Rows from block 2 of a small image embedding model, named by matrix and row number. Rows with one number belong to one neuron. Each number is 128 + 24 x the weight over its row's rms, rounded and kept within 0 to 255. All counts start at 0. Numbers have three digits each. After the name is the row's rms in percent of the matrix's.
After each neuron's rows are labels from the 100 images, of 14976, where the neuron reaches its highest value: "responds to" is what is common among them. Only what is clearly more common there than usual is listed. The data: dead-leaves pictures: piles of overlapping shapes.
# fc1: MLP up (model.blocks.2.mlp.fc1.weight, 1536x384), inputs 0-191
# fc2: MLP down (model.blocks.2.mlp.fc2.weight, 384x1536, transposed), outputs 0-191

fc1.199 145:088129131123119135115119128103123110144108111130100070098124183087108171063193108131100119123089134115112136163139109135126108072094082143130110116134098125122080136154136157125122150117128128153156147168121146127119106123109128144159128111126141099177135117144172124155143101120139135160115152092127161165120154106143108135112139122134140106152110133140153089116134119109139137134160138118106139140142119114138137102119118092111136123125076146123143120119160127119133159099108119109151130141103136102137111117149151062146135098128096155097126081144179171137144129141120121130
fc2.199 191:120089124129099114132121111171127131110198128115176151152129099183162105167075109118190122128138084134102083144101132127141157119144168137123121108102144129137169133111125134141135088121164129152094149114139154086127120113123124127138155136090131141101169174116122101148135126129131121092123119151124135125146071166127125135195106158125152128119135120116113130133137115137152124126137128140158097084121137145137135108137119128149128107132126096105098158147120112149124132135132186108109083161134108153116160129124119142070140127139127120133120179129133087120158109068158117122
responds to: large pieces; grey

fc1.445 137:097126145128137146131126127095122132151107108127087088074111161088125155047200135145097140141112134112130134150165126139129085099127072130140123130105082112089084129167129139119119135143106149158167106165130122139113109105129119139143125114126151106171082116137147128142133110117124167166121143103128138151099143108124116125102129119150127109164108141149175106098133113114133115130149130130118126151152124097099165115102110103141128132135092151142183127126141128132139145084107148068149152103115148084148120135136137087143141117110109154110145075148159159137135163158102160144
fc2.445 140:121086132112089130124112110160148136120207146115188134161137081194149106174066107101185129116127090134118098139107124126138165126130196141155127125132139130129178137126117141138129093126137107159094149110117145102137125093113140123130153147095130132088152173099112130156138116126117099061134107172108144120146086173120113142209117159125160123117140129126101139136118131131127127132137118117132117100118123121137144098123132144102106098123124127137113138138113108148131113154122139122111088132144124163121147136127117144114133119142136124137121183132126099118150102093194113115
responds to: vivid

fc1.285 096:124122154079142126077087151127142118159129087108112070097097137128139155067154126135133135142113122082124127124144148089146111123109110149150105147118062099104058141167122126101077118150131120146173142117132153098096063108121093113124156136088148144136122156138130108136117110093134159126155176112118129132097143143116100105138117114148124119188108131143154126092162091106157121150125117157096105119134143101118155105104122096121135133140134159131159130142203140101175115109099115132124171142125179091149115139124128107132124101135133171128150095142136136137135157123151136156
fc2.285 077:152121144109123121085122127139098138117089122133107115119123119126094121112155192116131137125135156118116172104099100098072138177117109128133122168165102103136112106093124099094102132149132130056156177105086129123142141195098132095130119090136127139114159147128102144123118151096113134124141150138147120129114179109128143119122137094123121136106129119160135127158137121131126113129110130159111107129119155120148106080148138121116142136126157119142107099107135126105139086136155082155143120137127170123173075100101101132170096150105158127129144118143117147123080089134111121150
responds to: vivid

fc1.107 133:156178085131150134136110145117131085189111148104119118121141158106088164117159119153112086114089172111145125141141148118157092099094125136150143109128131086146089117155094163119132166143129110122149125126121159127127104131102149145156128141152117148151130114133179143076081108107161130154134157116117157148130160094162118122104161072104100140143138102087134078155127145101121160104167163153116133142126130132121122139125175126125130153092131167142123135105139154110131109137144103170103147106098120128104109101152161094150108112100119142098105128101136160143094138172128110132
fc2.107 166:165114103104110087122125129153110111124132101103109119151110109121156088102136160154121125138149128151151113116111140127147138145161112124157116151160137094121130097165141101131137119144151137123135125114152140123102105078156114120126115094114064154137088154136111104093083141099145146134153109121140113122143093138129109125124117090139141152134158108104156128162179094175147137124119133168155106110176146133111113098153138109189118127142155081157108198136098149176121117148156147156102126161134111112123128135107076128089101131079145129144090117136119147108139149090113148153
responds to: large pieces; grey

fc1.279 145:100108119107161125105111146126110115150150108104113075103112165088124169051183093156104133126108131120082113150147085117132114086128106155138107107121106106103048123169126158117124134111130153137166127164159144144108103094100127129138147127143120115183122133134169086145130111115135136137121134086149130152113139144140113132125133105135196122158125134125162107122159117096168129147158128136103114128117149114125160132093135069147150078135107154125116122125174132176136161120145158092150149148109151111138156129137140081108120116116115149123130098136165147137141113120132141130
fc2.279 149:110078135124092118131107124170141144097187113137196168155133090199163116175077127087185129130145077139120112143096154121108168126142161134126144140116128133123152121102124129133128085153143138142109147115121125105120146093123124131137142142082144145098186156113113128147141114116128116082127084158111145122121085170124145137200106153132141148100116130136106135128137108145149110141132121131149114102133116137129122088128122143136109107139121109129093134144111099151134135147117147125120089160142120144128151129120110145108142121139122096119132172144120105109165110089174116110
responds to: large pieces

fc1.520 126:123157134135114145135102130110146114130098133134120132119129161103108159131128116098124103099107110131102157154088079119105148102077096148115134146128105128142118143111103157137088139154136153113141165146120119117128145156099152131158137134082177108131133126148155129127129054106132114140121120126092156156111150108151143105125135115101156131100088145148100106117120133098150124130160140121117145140132100151144126095133122145091144124109094136069123041107184130105166124065095116126147123155114165111130128110138136094176141107139120124081160106138156144141120149144127111114
fc2.520 175:127082118131115120132133136119127096146180136096175132119128118113139117136105107107167092125101106135114082138120121132164115125146146142177125115119142114136149144189111136168140117124152140147104125117146184109131100038115141130147161151106136136104094171126145101141101139143145153120121100143134161138142064148141143144162122136124174128143140113093127108126133136110167170123142138137102089091101134132134183133135137142144128086116138141085101133127128136180118132124144156095109150150114112143095159114131149126093109134112127146138103157122139108121144166084148143113
responds to: large pieces; grey

fc1.532 114:122153146129131134112097123127159113139133109143125096100127161122124161134128101115145111114103113126088133141101127101119125099093130150097135119099083134143108150134113148153076144121150131129155160140111131087138127154096132140141149145109171124128167128124146111143142079094140109136129160145086144145086148143146141081134129125124150128113100124141119117105118130092159117128150139122122138123119103148148142133109112113104178116117111144101132091112211109126177132072095127144144094133116192124126125111149136092152142103144122111094153120117147117134135120130163102128
fc2.532 116:113173131089170156085108148091161112177143117132125093078111154149076130145138114124091112107122145120109130130144102108173057124133146162137127099116094136139093119187116134137110166133157161116170103137113108159129099143129148155150147146131148131132122144100141148131130149099129138113092174144147140143099161114147116111128161145117116105167110099116142109115089167082143128138135127099083154135108146129139138157070147110125171111104125163092150117090182163118146149121142135099098152086093174119133132114132146126144108141134100171133140147118111099111098153137150119150
responds to: grey

fc1.660 077:146113119069096124088049123135116107104125084137112118130128119105115137135147120146148125125125127099143110110094101064137150135121116179143118141130097088112091121139148128141056116133146113110178157114111130123101133138139125096105104132122120132125159183167143095108114132046132137107167129129127139121101162122133124023146135091131130147103127153116146127126138093136126134157132131169118107108113146131121134098136126086112137143125130132129105108104155127109190092110121102163137120126132191105133093122097141133144114156112161143131123121125123135118125137127146141134
fc2.660 079:133158098107151143101075146097125081152124132075112112147132133110083153112149084137106087097093157153128114134141144123149140108133142152133123106136103097141102107097125142138091143095143106124157143128139184119131107147109160147138133128138083131145139128124166132131079108079155123143136154121113179151121142136161113099109159103115126138134129094083144104127140138090109158139162153164100134132112150145120118187141142116119139137106131158116123142101163158117169125134193122135130135131092182133100124106129170113118115125119134154113109123097131137123098135159134125121
responds to: vivid; small pieces

fc1.340 143:100116137131132129124127154105136125156094118121089123051125177130117182078171139119099122118096138103128156147164118122124086108125078127154163138113079113120076134156108148095131145149127143156156131165111129140120119100112128139156147118120158100160103115117156126140135098132121157163114147117126151151095144112146105139103132125132120102156102140139134102109150118100155118126154136124099130148157127108139140099107108120135144132126098148137167124119171136104135148102097107113147174119106131084139093123146126079155134108122109177100146105145163164152129154151114146124
fc2.340 177:118085131128093108131115109168124122126206133107176144152121091173172100163074115114184109132134070128121090146091135128149142120144159133145120117107153123136174133114133138148123082123151112153083149120141153089123121099128131133137146136066135143097159176135110103147134126123132125091128116138126141125146067153124118121190112165134153135115135117120125130135138113138131127132134126141156106090119129142132140121144132139135119116139128090114094160148107121154129136135122175122107091156140114143109148135129121143075141126133124126126127186119130107115165115066163129120
responds to: large pieces; grey

fc1.173 133:095129140122122125121128145104115131154101106122087118055111166141130168080157145116105126129100131101130149152140113109137074113125082132152156147107078118129075141165110148109120142169124137131162115170109121143111109093101121144147138115114169112167102123129141129136137112126108146155116140103137147142107147106131106134110129115134116108156102149154144118106147120104154117133142125133096128148153140114128141082099107125139140139141104141128151111131173124098130148099098094119135178118118135084150087126149127089159130117125103165108157111147155170151127165146117146141
fc2.173 170:115090120131099114134111113157131114126210134111179142156120099177170099166067112112179120135131079140119092148104135135147147114146149133129123111117152125142174135100132141148132076126156110165077143125141153093123119089126130135137145137070142140104144158124110112154133121136138118096124107139121138125153046159127116134193110158136158133116133121126116129132136117139134127131132127130162106092120135145138142135150129137128116118140120103104100159148108115155130133132116186107110104143132115144116158135132125145076142123135129122122125179127131101120166115072157131117
responds to: warm

fc1.245 127:148180096123149135111105152110139086208114135107094114118147162102102148117151117162095098114087167101147116135144151117149103104080119136137136113114132098142085112145097157117129159144145104110153128128125158115124089133099153138148133134147118140156138112139175144085071114107154139151134163107119157150133169092159124123103157081113099143156131106089147086155128146093110155114157157150114140152126139133124121159130160112126124168114123171122114128102150154095135118130151095175114157113100125126114111103142165101151117114104125143102112119102135158137096155168121116139
fc2.245 158:154109096104099088135123114175114110127153096106114109165111114120168089106122147146130115142154115157142120118110159133137143139168119126144125145148130115131126102158140116145138128143140144135133126124149137115102116081147116119129123096102071146145102149124115108108083130096146141127143094116131119127145070133129111122119110092148157152127145112098140132159178090167153140122116137163160109108174144141127113102141141105186118113145154072154110199138095135176118131146151147155111109157131123113127143126121077114093094125094141122136086121136122137115136129082125134139
responds to: large pieces; grey

fc1.597 092:110143119122143146098078125095148098176136105112133097059125157137112159136131093123133110110095136098099141143146125089124093092090126164141141119115089131138114146140113159138063150125126145139146160143113153141127119143105135122149154145116140119144138128127166105155109095092143131135125167134094160150097151138151110077128153125113153109161091122113111104138128133095137140121156154131101132120118116092144150125099146121136173109114112146102136116119208152136186122103136129135126123128107186117113134109140147097141155099134110152105126128116155131142120116163169120124
fc2.597 072:109144120108105097107132187120128126138137144189138113085131134131112082174106119135144144131134113147127103143050117097117142113122178143079088087130092134130127129171139137166110088100149122117139123084151067149130093149128136108134142160156107117082139140125113127132133164097122112090109187153126125140112141124126205101159127167129101174125132160128102131144141134140127129150126109092132125136101124198123132144118128126086143138114138115110047107132130124128146131129159102160133125119126149150156113135139111145131102128174122144138144134122117145102086201104147151120
responds to: grey

fc1.407 142:104118129108141130112117133115119121144146101114104059086113150093121158049188099160118135131115130107113104140163103119151104104135095156147102125125102097085056115182139132121124136114108151151175100162148143130104100098127123129130123106140116119174123134136166081135121125113142148137133141092146137149101142142132101125119138097138155114168130122121169111120150101126160130135148141150108102123120143093105149103087124045153147096128109146152135143118162128179147153121142171088137147153112148105134142126128146089109116124100114158133115091136147141127143117131127128154
fc2.407 147:127115136129107141133113113152162137109197115130187149148133104188146121183086092098190129120139091159094118142095133127114157117132182150119147125109125133136156144109115143147122103132139137161112158108110128102129163119102131126141158166094141130089175159092126122146141100123128089082127100168099145135118086192122125130205120157121144110087124128126100127128110131114145112142155127121128125098121104165147124093119136140135120085130115135098117125138127109129135115133124141110109065147140130149126163122128129136119156110160134110112136177125138092140148101108205103109
responds to: large pieces; grey

fc1.503 084:142108122074115123076065132140129121132105094130120086131116134128129136109173119154145131134131124105138110126108103057113138139103106171150097154126084098093078119130145102153048097151158115110180144119145140109103124145118127099106104104112134138133169174185131104104128116054126146107149137132122131115118162141128130046162126098126128142135120142121143131140131118140132143154130122156099106110101140127116162088141137091101124137136128149117116084140157129116199107115121101146140108153134184102124097123088135124142103141118153132120132125130126136111128162122159168152
fc2.503 110:131130101094163142078084146087127074160123110083094096115130133105097147103153106159106101096081147131137098131153132124161145117125131150139116095141094121129122103101127151143087153098146120142163119125147178135124105131136147130131131134153100127143151120130168133134082113076162128145118123126108146153132144129150110113110149105112147139154150094097128100118136141092109168136162152153115128122101144127124124180133149110118135134105114169133128144109155175118168142126176137134126148114097193125104132107144150122121100119116128162125106126097135136124096150147130128151
responds to: vivid

fc1.545 162:119138145117094129101127091138116129128136142138122109088105150151103139121119144083113104134125127125110147107086111087134121144112116112129124196100096137155131148125104116141115140196137133110151169115076113117139128156125111114136142107048207124140153148115109138127154137123107130119118135151150154138108134107154123138151111124135140117112110133169125124117121139122157109139104120119111136137143139135159131080117111143112153138139122112085124103126199101093127103089087101117114116163141146116157111113100108106198116149142150131118162119161127151144106117110117101142
fc2.545 180:136087108127169146146058116099134107142122076116113114132124148068130142114163075144130131126100117124108113145156149149138167097104126162127124065139124112125096165115155152127141139053108116153152174140149155120109139118107148133146139141165092117161139121154166092134111116078158114151134081100124139154139119146136124137107142100130171113102130138097139105133123103096126157128166146143122131116105145104135121171142137055127140091133124150152134120132144151136141162124157150130137097130100160104112141123142152109069117107115119162119099128106163109153151108147127120122
responds to: dark; vivid